python train.py --encoder_arch="vit" --input="log_mel" --spec_augment=true --win_length=512 --text_encoder_causal=false --text_encoder_head_dim=16 --text_encoder_parallel_block=false --cautious_weight_decay=true
Rows from block 2 of the text encoder of a small contrastive audio-text model, named by matrix and row number. Rows with one number belong to one neuron. Each number is 500 + 25 x the weight over its row's rms, rounded and kept within 0 to 999. All counts start at 0. Numbers have three digits each. After the name is the row's rms in percent of the matrix's.
After each neuron's rows are labels from the 100 texts, of 14976, where the neuron reaches its highest value: "tokens" is the input token at the peak. Only what is clearly more common there than usual is listed. The data: drum patterns on synthesised drum kits. In brackets: how many of the 100.
# fc1: MLP up (text_encoder.blocks.2.mlp.fc1.weight, 512x128), inputs 0-127
# fc2: MLP down (text_encoder.blocks.2.mlp.fc2.weight, 128x512, transposed), outputs 0-127

fc1.140 076:495536467482497511495499545466502519470477480471505530509488467516488522468523552522490552502492497525497479536493469514500467529512524502470493478472534543470458501514479520531508509482534460455496535463461466494514550477536521485491540529475519506478488500489514531474530470549481490504514539478497534516539496485474495534453523526535535475465527510505488500515495493493504514531492
fc2.140 058:517493475503473543536483503480493532494467499494480517463473535559535474520514501497500491489463486486490497494473515478530456496474466486506520526510516500470531458506489522480474538470521466489465470542541467528500493499492502488536529494487518492465487516500510482509478495489532509457525496523532517534494502465540491478565532482508486469476481505537484504460524524540480441473465
tokens: "cymbal" (24); "at" (10); "low" (8)

fc1.313 117:485500454521491498514499491537548457494501502554435497527491482496531482517481501510515501507506501499485471552517498488530499525526528534497489478534469492433492505500467505487520525461518458504522471520458527478484517506505474505495506477451465492518479462497473527467514482483491507487511481538512479480464547492490466541472518510510508533475478527462519446498502460490469536516480
fc2.313 136:535471474519470508529518526533513491484532529520504470524461498535500488538504469557516454507526507516504542500507476491497450518503492530489498512507494506519463523504462470501497482471512480484515542513506431506536488499470485509502540510503487475524496461520494502498538510494479495505551515491543480544484513503480490525470564483530489486459508446509487438537505514485489519519500
tokens: "kick" (32); "muffled" (15)

fc1.351 124:493483542500497490548514515490549461485474530513474448500490538485482494500458539491508498490494519486469489489534507535503517494538500527476485529500463482514485484512492533482517527484502514448525475517484556451485523506493516490495466477545487447490529502504524477491527479516475477502509509477451528504507510523519470496466506475463498497490528456447525465527500533515553475509536
fc2.351 133:459507490472504495473535501511459501457508506456533500520453476512482543556530507488516496532480449503513525481496562510505479495489530479502480491517486459535457515476501463503506490534501493473497485503518474523511503473531490556501519509509455523538479528505489501513479499481555495474487515472460514499476527508443507468475520537519535537513488497514512519537488529500468500532529
tokens: "," (59)

fc1.350 088:450476545495492497469501459471506499518496458482463508511465450520523504513515481469518535473503485479470452466474506509466551525495529497479503539469500488445528466517498476495521503478454510510528480521511497490531485518526465482511472490461513539487520538472504502478482525488450498486522512522482500480507500479545495518516488511534497521473527507443462463502486477532523484461490
fc2.350 064:522505519526505514497511487503521487519462545484545521467495493552464517531499543515539524546497457507536516494490498473548474472473525492510520532537525468488488512458475491533434500516522484520518492492529520497510470490515534514538510520493532532483510459469514476469515512500529525482486495471500501514480490489519464478466450500505494514490494523555516529509487501526548469452498
tokens: "rimshot" (39); "breakbeat" (14); "half" (10)

fc1.215 087:502479480500499484519488457482456517536474504519469522487529511520540473472536478469485495498476531521461503535459476511473477517475471468475531521482481490509522478476464506526523527523535487510465511479535551518545531470513500454500484468509506474475520514500470483470531524479469500465484484477525492483506467509520468550533512484527485501482500528454526506516528476476463495465544
fc2.215 077:476509475534516526525483524527524529508501553486498507525484515570466523468519489525500464496487513550541524561496512475507465453502551510526504541470493485526500504485523464519459466491500522481477499486517462503499497469490503471525529513511457508534482506472500522554477524448494504531492512529491522508516466522489504510485472480484522475493520509497494515497472502475507443456492
tokens: "low" (14); "snare" (10); "high" (9)

fc1.118 107:464527479495477483523463437464495496474510475512471525487513466478489485471534480518530487488511531494482484479498481475530557535483464561459511464489530531508534507503517547494485476479496491506499449505468484477527544513501462474502476476472549521530449491474469493440482523513482503505490514528527528493504475486484517482487490482513508483500455507503497485479472463511493529499477
fc2.118 120:519514487483497477482453519488496505480523520482509499497501478551518553499539497526493486480506484517501527494501536461471501507508535529525493450493477481551459528455498436502528466537538502489500479488507483484496499490525445560527509481483483504554516531500497484519489493492516536455484484521501495462457522499471475494557515535508541518529493507512512517510478525470488524527487
tokens: "kick" (31); "four" (14); "at" (10)

fc1.95 099:512532519506517496482462534447503528513477469485448520475502515434495536510502535527475528517481482495469549555503515471518536541480500512477524469499472503482487493549458538518501497528468521490509510506537543519491539514473496508512532528519510502514506502484528509518532524533465548499516452488523495490509521488486500509519477507529487473498487501447496465476519509477483533504541
fc2.95 092:534476458456468530466500495502459539529538535466533514524499515495507517521492510531444474451476473525493541522485509520514484498460526496529509518455492463519482509544485459520489496478490495520497534534519476528495461550493516505522492477482463505479525513503518491556504539458503528490525517527515480478505508520484486536540522531517515475531473497480479486492476471476490483491522
tokens: "," (51); "snare" (30)

fc1.72 118:509491488482485490500476471532544467531537504501478455520534475450489498479494495526465514507510516448514469472512493504468523552524458485481501510515523517507505475495481521527502485460493487489473476533501481491509496498543514492449458496497536493455489497524514464464521507493435492497503525519536506498461509521496479552486526502533498512491471472489470443509490443540511534514496
fc2.72 120:505524458539508505470535522531493495476520512506473504550480543517486505493507487524513515464436482497493533503526549505527469482529472532510482501471504476517481556489475477517486476524498495533484540508544514521534481501476480519523541533518507444514495514515508494497491557506533525501526475497531446498481453487503481481524525532487510483470472470505458516538508477467485511505487
tokens: "snare" (33); "ride" (30); "rimshot" (20)

fc1.1 101:493547475483539464544493490492472458527512495501432511467488505520491477426536536498465558490475487493487470524512520514508488498499496501473546486498529495462508450496493520456518455506534535505473513539468526473490537522531513480493504497498531501486518486493487515470494472491502522525500509527512496514514516497464486526507520468469548508471538498483491468514520495529534530528498
fc2.1 100:494468482500480498479509493462483517495469515504495463522526514536490489540519456507470488541473462528503514481515467524515471513503523503487524515482434522513477512482510510510462520456512516493501496560523481504488513535509558442537497521493505485495537495523501496511490511499470521529511513516482501482489481513515452486518545527456517464537511458512521525499475473475511468569461
tokens: "kick" (62); "clap" (11)

fc1.346 087:471514459513460455469464526517472474491491542491488528499497478492497489477544530537526517500538540440451516481495527547469495531506473486508493488523522523480537528490490494463525503477522490468481498493494549507522492481513504533492499505520527479529494519497545498495523504499459453476521458465471487525466510485475544502503505515497480479484486491482502492448543523497492538544489
fc2.346 075:466509494473498502496534457501488557479503498470477447488524547551483467508489514538501534543458481492525488466487501492517509503523490521443467501495491467522538517528485485483450472507537492479519498527517499487481468502526510483506493538546543490507484509518489549483517528481501477510530473476481438482476481514513497506508512511477504467519479458528520507542523520499491473466535
tokens: "open" (28); "snare" (16); "drop" (8)

fc1.194 100:483538536524460483482501523448524497458516520488502499497536470459531501519530485487463505508482550456471531527518484505492513544510521470492511483507479519479544482542486557501493489514433501476490479513499498497489535499493505543497491500474512532503458534451472533529509484482459517501483446473493482508517512499482526470530516469480473509479487489452496482497487519477466481495533
fc2.194 089:523485493442472505519467462484533496508535471451507494562507496485481512532533469510489481518510511486529526502512535473503465502521517489487527531498491526551468484501518485481502488513512518494477502481495510503541449538540504499480515535496514514512519509480530514543553525478488501526516513535528448505461498544469490523553507539520505540529501489470479534456492514492482475514511
tokens: "open" (36); "rimshot" (16); "kick" (11)

fc1.375 082:501484463531501510489492499528555532488492514493469466490506526464535540524482536486485512534508490472518525491480470464534522538469481470507470525477516500475492452545518545460537495475520490506481499522464520507470498499480459462500445496526472525457474501495525486476496470500490518489532478505512480460467505473487517529499514526472540506475462515455520520498523473537520515519475
fc2.375 069:507516522511490533536489517525529479545469491542499515491467514510466527496506507479485497469471466537494506524497445482444496537508472508535547483463517476523456471516468513545524498502522465462505525540482515490478481495521473523495511534483535464512517448524510504519494490499502508515513510491535470505525546502502458533494529462531462487474507526531500476537488510472538520519486
tokens: "snare" (44); "four" (12)

fc1.66 093:521509537506517466492462532487493490504483495490507477463529491508490540507488537511513510465496484502519535508444492512474524490541496496475479462529479496519482512475465516479519471490531496464548454480536557510516534505533449537490499492507494487450479517471480485525484516523502502479447488462503552522486523504525516507500469535537545536472504504456513485482499517519542534495493
fc2.66 095:501464496485545503468551545497464536540519497487526526500480523555453508506542517515536489448509474506481511522484499498472470484511473505494467482514516492470494506488496516497469479501486512516457559474493486461485475499467546474530471504463485476500466476529514523471496471479490514502486511490526496514553477520483482462497527487442467470494501501527488497469517491512444525509488
tokens: "," (42); "a" (39); "pink" (12)

fc1.338 118:491527473493492457526466453480534488486562537517491498503517480511488535515516507489476499506497498467530525506480484461528534577485498507494523521534471533511506521553509532483509495498483482495472515550487488481477530517512513461533492488528526525448504538489458496479482479497477512478522478515519489499462483462519494489473490522523530515535474520440503515493490499516456510545521
fc2.338 117:525511491498464517530490532507518495499480507503488499548497509541552529506506516498492494515527490520505489500491474532475450517538556470512522532488504454506427529468493483492538487455528506503522506532496489483434495483465520480508510462501497482513513479492510486566518521510513533523497530465519499496482514557512484502503550508462473461479512528500486515490486498444526481504516
tokens: "kick" (39); "at" (13); "hi" (10); "closed" (7)

fc1.2 111:451476525471510490518516492523524513525534492515501520489482472456472510502519491479513505462514523454515450489511492527488562507487479521512484525529544558456535489524521547497502519478464505481516469507472507499493491466527512490451493500477553501527444496487515483453487522495458470492502482522520522507544502477481524498468478441501492517468476489504498474489509457529506494502489
fc2.2 112:489503476499496506457456492464480527520524446497570494515472489503471537540519483497546490495484480524528488510466513443532506483457494494515467491501529479505516499520517493478440488551469515525467473468505466532560502499519456525529535495475479536526485507495491512526498510472498505473510464511529486452493502496488522489514469523483486492502469495525503477520477526534509526497475
tokens: "rimshot" (28); "<end>" (15); "four" (11); "waltz" (9)

fc1.94 068:509522466459450463488499525498556505482478468522479501526527496499485473491500527503472532519494539517524509470506513537472528485486460537493541531497466530526467526524473468504538460501526494476496515489489497447491495464459471462481480500511514530520490454511503524521514531537513494464488449486498472513497490505524498526508526457466458457522462491525490527511533505478507506514508
fc2.94 054:544505479469532503464508521510510519479480538516492459476481475497463520494473522486477516538544491492490502526509498488519484550479518538510526525514529514484497479454489486489455480535468471508515533530506542527529507498486527508520516506494501452509534500481461483488451478463487495478432522478531471510461456498488520499538537480473527496502533489554494508462475490472509493516512
tokens: "cymbal" (15); "bossa" (14); "snare" (12); "quiet" (9)

fc1.151 063:528536486519459519495468562461498534496470522506532490457544548497491518522527512489454477488524536480446457487502475498518487518518482495455512530516510499476492490488468522509524529470541476494508499485526525550506513481501517504527531527508458508488480520508491531484513529521498485529470519524464505518499494518476545465511509488540479486529479524503506512525512478537453468492456
fc2.151 061:536500499504542476562484496459510473520479464524483475502514528540517504498485540490515472509486481497522508516490547501465504468475529472525517496503453515538510508511475514476506488499483524499470485486484525526515460475483460497501510529439543532478488464525486477478474497536486481508510468520526476547442495513469519525476482509461533495510496518455501522444479534498521472484506
tokens: "rimshot" (32); "snare" (27); "four" (12); "cymbal" (11)

fc1.23 089:527549505532509481492532528540552476540556530489501505517536488477526523520491492495470488517507532472457486494503519500548532496477492534533474489515521532524521513523507536498516472467473489488489524478507530454499521521531436497487535478472495490502518527505476471525508493483494448456474516533490477502517559515495465519496484523494471515478461493494516474500529498509496552515498
fc2.23 076:477514486498502529494540522510458495497468544492508508534466530486522483460501503485488453494505492473476511490465462502506489484501461496504477461526497480527468480477506518481511534474492499523459506511473526506521455506522530473549491529509441516482504499534492482505531465503492511532555531526526490486451477486527495499533483494464535475544512511521464506517480531438494558494485
tokens: "room" (61); "a" (16); "snare" (15)

fc1.74 067:494514530544486504531501532475500512510506444490483471494505490478489484500534483492462472453487450472539457473470481494476475541506499532467483480484514527471478488492473502466499490480535519522523554495540510508497479528482461489455518469481539513503514515519491515506494490467518471472499553519524516483475513446526512489513458521478466542491530471471495544538482507499468485480494
fc2.74 056:524478528456519511530490491501537521514494516539521491446460488494527518448500510529514510516551500507512505516483513523537531535471529518478502490497520510485488531517482503501452546492478540527482486497485536512525522497497450516499506531511520505467508492546489476521486499531499460552526489461513470492480506523501505542533511540450491520530531455494471488510493540461525522513535
tokens: "low" (19); "hits" (10); "shuffle" (7); "drop" (7)

fc1.423 077:496510545476478481539528495519461477481520466466461528472519500477496476519505533515469516544517480524520484515514521543502475478482485545472503495520525503459544468522485515530504466496524476536509444478534518489468516502467469521481516474530531528484459539462489520532477529510499518533477474465466471524476504502475522476511495470539514516485477498524471501471532479484494488491536
fc2.423 059:538516469456466502463490518487506487526526525482533540487530510511492484498480481478535471531444495463471524528480476473504508478504535523477462485534483484466479542503472490471459488515537526518520491500497531497505464485523487500535486552485492490522511451517482504496503481529493447517488536524499503471448506474500463472509521469497541479475489518552478464525518508508519493535515
tokens: "snare" (25); "hat" (7)

fc1.234 086:487542497510522475519461495449519467498521509515509535492543535508462469494471481522514487454494544501526496505522528456484555540465482500497480521481522479457499511497486537474505508513461523485468499485461524479490516461514470483484451486474534489469455549494505537494530517492512484505510511456495548452519472494509523473515493481535517480493511483467510516504516505526535527525485
fc2.234 064:471518491490477466473516534485531522526489465508534502522505487483511532467520494522499506520516478484512456520448532465516516503515497494470523472499445472478512541519508484524474525518473512506514479520502494507483467474505467524464527491516548511519499435507499502481561511499501548464530508549499509529444532497498476509502479491510524459511505469546505435509475525480498496523483
tokens: "low" (46); "the" (9); "four" (7); "high" (7)

fc1.150 094:500485482512529513493509452532523523486516514511474505479530524481533488461517480517517536486534536453507487489516444518468511504491534540479518517494549499498516504525453488527515531511486527491485489537484504470556528473489475528450477498495518518493461531530486468470488491516425486480477523530478500477480516512524539547528532491481501509516541524478523525503533503480479504495477
fc2.150 091:516441471481495557520517526529527535509553501462487535508479549508481497491480467535488496452516476552542538533491529512503480452516470496507520550493517461498492531473563484498511512508528504501509503502511502495488490484485517479526498489477501519501489515545501478526506506461483515478531470544493471520521484506510466503556477520508477450502534464507479484504472516503497483512483
tokens: "<end>" (12); "breakbeat" (7); "thin" (7)

fc1.226 099:458487464492542467470501509489468463495550477541511479483436459518516480505535496491472566468496487478480460463476533521453512517521454479503516472536472541464496498480532502503490464517527497483506484528479501507507521464495485525471532493506518481516480520531513513502479499510479503472520464514475555545525498483540495510472493501507529500490530515512463518506496482485493488499541
fc2.226 110:500494523489485489491497525476484559473470520477518522504534523562464533511514494512498499510528490512547514465500504480526457537512489519480497523490520481522498525441488517479463527488506513478485547534490469524489479475481525466530489499508515523467519458481546511485468526511507520508482522484508489489479451501522509503527548478502521418524521510534501491476528512502506453468475
tokens: "snare" (36); "hat" (8)

fc1.500 107:509535495486549519499510524460494513524462500456471502467522546492531513468498482482503532491506527522474527535516536467542547489489488541513494486491497538471545485534473539483492514543509510485474472499494542502525512487492482533488455525529526481499472531514518520485517505538543498495503491470502517467507484424459497485479474463507503507539484474484500528470520537505531504506500
fc2.500 112:525507508511461545476483512527513504505511504491513495547470521528472515520477482543473481502504479512522529529488495497485490528523509516476523487498470457540491525518465512489496516510499521482486527506518508540504518492502479479528531530504495533475525459482488514511468547491510521459510506530549450531434488500511501462518497507506492447469457473523534477502517514430535472550488
tokens: "low" (18); "snare" (17); "high" (7)

fc1.230 088:463483533544505487488472504481509534514483504490436492498537489502490482467486536508471497479533529464502494538532505514538481524491503517481529514534483480495524454486493478522534501480542479522528517470486556424518521480473489518509503464476508496528535526509508483520508481527468491512503485469431511495540502484516501563487533471510518491496483493497504475510519512537507480474544
fc2.230 084:509515454502482513520460481526512503471528528475513492489460476526477523521563550513513515499503470506489500517450513513501512510499512493491492490491482468510434528466517503530517485542516503490538475482509465531470492518551468503489484531527465524497526490521460507491449527467501518479490522509474473514447492499491512506529471493505564524552474553506492508482492495479461504508528
tokens: "bossa" (15); "rimshot" (14); "snare" (14); "<end>" (12)

fc1.4 110:463528495506498488471507511493489505465478512490472509497456480512549527514514582470491525503541521508451531479465515501518486502496507491500506507506447474470453477513479475477501476503529496468536462493528529504493530480543483530507527482489508489532501499491461516480531513517487490484497467477486556480474533466517470525487486532503550530514470498434492499475463514470481515505513
fc2.4 113:505470483466519480460487506489483563502508446476537496526513521495478508532489487519506511492465454529496501500489503456476521494509476516471506462463513484497499552524510485501471520507493514505450532482515453552545526493482493491492511520489526517524482519489481505476462532459475508506536499527537486474530465464497547460505480540519505480500445512519466456526527494497487472500485
tokens: "snare" (16); "nova" (11)

fc1.488 072:493523502480500519501535469515529471518490511540480508520479506454501492473477539526508466512475567521472518530469497496509539474478479535511478520524503504458520471495528508533515487481480520463507531493497547483479509455533538478540480511514476509503483462495528527515463468485486473532464505461533546505473511487547477475452535497501509541466500479524508509516513479470491498532520
fc2.488 061:523498547490502517461498526519461496504532501520468521518517487493472487524455478479517499479498500505523522479463493484519468530488526513459445530480461485517514465493461485485487463517467462511472477475502491485514488473514519509484472499475474532488539457491523473523485485491465483468469508525518515509503533529475450533500480478518531493500498491486494455472476524449451545559486
tokens: "room" (32); "snare" (8)

fc1.243 074:504535519474501541527530483487508537484481516536461487497482472529543551490481497463456519449526476515514487498500488476512511509490478547517467496515542548539472506516531506525490535479467484505529496469516493517512550522499505553521456526459494540470511471513476467472482513498483526526526480525479487502461522485453508505492524475515488488501471512490512503535528459480487496476525
fc2.243 054:462505479456545540514510520473515479481492497510530500529524495558514524508504499511499502517487518482556527510484484522492542508516536474474463496491494483512509499495515465530490489503497486476451455532519510456496531539467515519489521493538473531493471543494490544524483456511455530515521482487506476481503516501520541552520471472544495519480489508487447492556545493494506502509495
tokens: "rimshot" (58); "time" (16); "one" (7)

fc1.3 082:512478541480502474492508466533512516531474488475493498465508477497546503532536498489526483489517533520511479471468526536528528541489518540512470502526498486464509516471459474485553527497507480473494533486489537520488534470470511540494527521535509491480451538486466522521529465488500484472489467507531532474467521505470463500464517463509487468478458524481498509533511543537518515495477
fc2.3 065:531508511481490461510532516528450520432525495469524509482506501481521517516516466543535502523516530515513473524507496467537532468483483510504487512475504496505463519451533453513522527508524478551529477479534537548531496499519517463490479499501523491505490452493490529524502482535513536502532485483499508528520446518503505455524503463514512477514512476509462485527520515461477490464516
tokens: "ride" (79)

fc1.443 090:497482552527533473487488517496517511494504483524483475513505452450537462486523490508482514525487558497450524514493513494471526499533484530467465465516500515496507449517465498510487489513469499516543472479489538501527516497487510519503475464512512484511475469513494475493479526549460526514547443512500474522473513462474483491505480514521482488498477519459531505457532512528551503524535
fc2.443 071:469513472461498498457552463516457538524541523502466449468513547466461504555495503491545460501468528531529474506511481525525496473504521479525463498472514535502515493478479491509489513511499503516501540512522449491483480466541508520519500510514468511507504459564507502519547502497489517475529485522504476513487489507452520488488529491523495519500546497511504500470521470471484487481497
tokens: "," (57); "closed" (16)

fc1.429 100:537512446486487494496478455527510489509521542522478504492478473464483544514522550502447529452500491503496470540481499516521513547520461491468518524512458563476529524540479472510535466520509446479449506494526540500511528520534492521525512515467492502507485495476484500476533515528523472464489498491480485530470478485485494498479518527516515479486465491510523500473534497507484502520515
fc2.429 099:514487487489493539529525489472490490491456520463477458525480544489495475505499514525490450467488502496525504504472509551509485519544513487505520497474496464485465477473508508541510461479527489529498532538515498487456503486452533466507512524481509481502519475515527531537536528504494536512514504501508463508502517509507443496486511504443474435498511483478480495487506441448545498508518
tokens: "snare" (32); "<end>" (24); "at" (12)

fc1.487 098:441454486529502498500503495527512504475491517515472504473465494479521505516469498522516487506526530510465500458480505540484491496484467539511514479522468502418510458525471527459511520512474468485487479507509504495521531468510526532503501520532487474489515453538491516480554464537492497507510442503505532528502518491474520511497472452470487520472514460454504460505518518495534526498484
fc2.487 082:474452518490512500547531470483501525522487511498488455518471490520474516506476485519521479462490473482547537458493561497493467497504508491495464537484514515519459502492496487513520499477510462534523531470478471468513496447541496526478543519519497492537509469497521496478511493486495532485547464516514461487481521521472547507503506496506518488484497479479469440538535502480472478455522
tokens: "open" (71)

fc1.180 127:464522472514460473556483496470546489535485508482479476490490498487502520477532526496466533494472516481489508527468533497513513555567498490494533488499494524484503457500470489472538479499512500494472444516474518437500531497528505516516455468529541477480477482485456526486512461480509525451454528523497514480477488508485508531519505485478493521473498524477499465518524484503505509470489
fc2.180 093:464509487528507486506535483468474497475498503483524510524484503486449501503513459539509469494488467500481523541541486523519516500468446511450498516508494532499520506483486486494470514507515511556485513480548488512508479550492462483499519520519479510466497481492482520485530519550525460478477472565485464528476438509456465490491487525469521463508469470507467494499483472522522492519494
tokens: "open" (38); "kick" (13); "hat" (8); "high" (7)

fc1.177 127:515507501482460482537463487480543475535495535487482479486473472495524536457539522534426525502494513443486507496497476541465526566545456494489553518510503492505510495516489477474488486461482493467470502508478519503525501485508498527522464512470558477481467498505497501492508455506475521461463529468513526505506510516471506535486523486484499475500493501468510461494521495495510506481489
fc2.177 128:519514474501498479468514522499483531483513511461488529541508515545483530501479464515511482468456468485509519533480548521550504478492479513465494507481482509529506529490476460508472505514495482550483543497576509509492488501464492490500527530498514482480517468528524543524502522529541516489517511521539448494480477518477465463522499547468511445485512488512468508499524476497530478524488
tokens: "ride" (75); "rimshot" (15)

fc1.453 078:466535550526508452528496464511536532517525511516462548461530515497484506471500474492475488475505519535464491478472517473497534460477523499512496513539467476518496488491495472534538515521513519515540478458504533532502501477532463477511479488485461480499518529507494494489476538546485521487515519463490480546535493480501514488481530539482465512472503531473457493546518467492500517520486
fc2.453 068:472461536517483516532489514447500487555483497498517495460499504494500538476492475494509493537497449551538491459474538516487452538465510526526482465469522507489500490537517487477515513534534471511542517511472502483482498483514500498469498538517486516495497476521491521470523494487529509516497533529468482514467447473476494484512459498473504514491479465560510482505480527483443526514522
tokens: "low" (17); "muffled" (16); "high" (10)

fc1.446 066:507502496470516531546477547490486500462533489451470531456500496454539476519508511528509518538475456443534535502525513504467526475473463479466530469497485465500514519536511497535471516499525538433521502481502521482493467508488469470505495527527485527502534526495521456474483497496475506538489498467512494495493524491471464520484512510526530523497545508503486520513482516526497511480475
fc2.446 055:512475500488487515543501541516467463545500500496461529488476464516511520518537482513524523522520507565484466498473448558489498520479505478543534496509483516544514467543530498464459490480459505520534510522474508497487487506495505535492519514503492515512555521476501523496481486519542460466508479493512474495507496485503500515479486529524496520483448454495537485494522493492548458488475
tokens: "," (79); "muffled" (9)

fc1.370 121:521501500535496476502491486500541450494489543516426493522508469476544514486479505468479492515535516489466526508471518518515491483531529489523508527529486520488479437472502467489549507487519515476549482536495529430524482489498473495482482474483520491494530472504512465481555484552489495537507478501478503530488531491500504556509519500497505491515521503475516496504487516483529477459535
fc2.370 152:501502474472477499470466461496483521490493486486550496548470459484473535553515490540513484522485475503515507479461532491510490527504515486448512462476494460549464547489483470509510534513505471468490494514509443546483509512523484534512503514502485538535516502479481508504479538480492518486506494484526514463453514524487530456513515551544522530474476504498518504502473499462467494518505
tokens: "kick" (17); "<end>" (11)

fc1.497 084:515504493486501494476521518536518530524474487531462471506527496457480532479466501521523525511526542510504471512472475551456521489495488500481513494492475467476507524468517536478481517499487496473544473524500544492531504524526537520469509503482527456495529519489524448476489520443484531478508445470511511502483547527531480510494480461527517529465528478474462469476494531507509519529490
fc2.497 063:508462514522518540513526457471532505527546520470502477492493503500482462525516503470507471515460488511543527475458504487501482539472534478541484531473492494488495535502485535526516472493530504513509506520464517508518503461528474484504489483526505517504553462514523533488478523486492461526491467533496520496503488528420530490499457483535515519529511476476527450479540511519486492508464
tokens: "rimshot" (17); "closed" (13); "hits" (9); "clipped" (8)

fc1.78 096:477536530479493462523505481490548499535532508468519454491480471497483523453520510528488545492476548517532483500508529483476491519542498473496541478516466532517526479509525495445535527466455494508504483498511508448473528507489500545542449472464549489479501486496465476482505456501493491476473509513517507513502507518524526471480509490499482482530526551501483481501474500491479510532519
fc2.78 113:522509532449507491520493491487495539488519479467543475522517511521478550498522475524490468498484504527519518505526486534508479477496513472515521508469540516519475529516509459522474481499527500505513523503513498532473477519502522467471469510506522515479457476477534471540505497488523486483496542532545466482484496563520467473540516516463475412477483514526486511469487508488478483459498
tokens: "open" (74)

fc1.24 071:524493532533468491492492482518506534499470470487480485493484487531547505485477537469488484463461531486521497540482509491500511503465483547481462509548483463488547525458470549464464472539491474478515527522479485486497501498531508477489488542482473485489485497457499478463523479490478496521470453543488448483479508538509517492542488460510472519489509523498473519537510524498479510489469
fc2.24 068:515480514482517497513464546517522499479529516530482498462488504528477547533526503481535491473484528531521507492527523509517477491468502506477544481482485477481525514504513510452481492485535515521530475487484540508533463503501468542503496553530521525539500499482528488486483525481478472481523472560470474508439476489547503494517499463511489526490533470519532461512533523469518487460473
tokens: "rimshot" (75)

fc1.54 073:489488459485539500512499476543519523496522519543487503523473468503522499513503471470478499496531503491492501525467456483535473494495462457520483492546508519472536462539489478528522479480452532494495529519467542515476493465553486497523463526537498482515516494492509508506523526471510539518455465518489494535542535501530529538508518506529530488511510514458489475507505563475505503479481
fc2.54 060:519487470507527517547502484457500511496543489524512485525497505496469486554493461511521529543484526523525522474487503484455540526526490526546509536513492523528459533541494486476527464519516510476508528465496507558494446506531487519502526515504476512505520539518541475474548508505489443533530533488470507527468512520491508485479490458495514463501497517505470493476518474520520496517510
tokens: "kick" (21); "-" (14); "random" (10)

fc1.91 103:509477522526486474569467506482532485507488519509492455487536472490504549499508469549501483491476549458477511485513476510466518506516487494484545477494496484504483445515492509514542484470472505509486447487480544463532536501533514508468449489516549484477459503461474484498495462502499489500457539512505538505480514525502466525520485506491485487494476489473527501512477475490495531491546
fc2.91 091:489545524486496526467512531506504503501483493488470491526498561524498486487477458498537462473503531465462482532494525490550519461495453534479485519516546516511483507471471498530481508504493519495515532479536518528515460523465510507519530543536530462494529480485509515483457498514489484495556488478510466494478417497500514495495487518531517463496478470491518505517490512520506470476532
tokens: "ride" (40); "open" (24)

fc1.145 157:503504486525487498497461487526533459503512514544468475482503462467541505502506528491457503511524534436457506500460474516448492498550495486512498507530490514473474450491482508495552485502501463503535444508493533461521498494526492493476494465478491470508516495513484457514551499535504511490535471510500511512453527506515488555520496502491505526491525502470508484476509482470503518472555
fc2.145 187:505533494464476514463485504450497546485481456463538471522475490498465490512494488521541510496490518493544501512474518474490451530497476477471508504450513483534518543524501503491453523498482506473485491502516446540478512473516520540495486514510527523552484517482494494492497521493502527489525473473562505461499494522491557466471516519505481491444476487500498493550483522484502462498506
tokens: "kick" (17); "march" (13)

fc1.470 111:496509493469520484481470498497531500515520481525510544485475509506548515478527513466507566493525531467440472466467521500456488505495474470510472489523466526482494476500519475474510500503466435460522493478498516457538509470512465481469534503468497494495518525520463487475497517542489522531514457522460526534487490462513528507476480505504500511471478458508473528468469485498515494473499
fc2.470 131:510495559466491528494488508475513513489474512480504495501497521511467511488498472507500478557500504505538493465489487485526488520522510531508523516458538498529500517473472509520469526530516511492525533523496478567474451483496512457530507506490558532463518493493519521496499503471523521501528549491513482481485441504536524493502522466483507437508486508506520452460493510451495445484518
tokens: "snare" (45); "<end>" (14); "hat" (13)

fc1.458 094:523512475508526494482506488530458482500515514520490518517501504503500526505525526492489571455494518466443503511460503503498479528512467496458503525484461496511553512476480475517474494497549524467513520531495484497487551505492537470495486519507556516452470530542524503459482520547489538511502509519489489506461512518457509525458494521497542473453481513492467510497489490526481525500532
fc2.458 086:495532504498500508460490487510523514477477512520471490540510539573500505461468478512490507535460494516484483469481490480533447474483495549516540481458515482520479528465512521525461474510510531513504506534520504479489513474477480482485500492518498483513501487525519530547467566545495500489493516465537469513499508534511503492485491474470473470508504518514468513447531499518517438477492
tokens: "open" (49)

fc1.55 092:496528487497487474484512513491490530527491552523453528474512509495526513525526525480520519466512478510497481510459504481536541530484517495453524467502450512462533513527518505491525479541486496494465508528507533474479548464530457535473480478482471498514508552499520503470517503475502483477461484488473517513519541479494478506480505535515547522543503491451476524500515479538538485485536
fc2.55 070:491471531516515547542480525522482521503488509493506515524547472514509519513484455506475471559470497536502483524518492476483512504457478473479497534469519495514515532479506472497484466479501522483478536476531516492469453504457539509504503520460481547442543497484543545536513483474479504485501517485507472514509484522484465465543503509509524467526520485470473510516521471481524499539489
tokens: "low" (21); "thin" (15); "tom" (13); "snare" (8)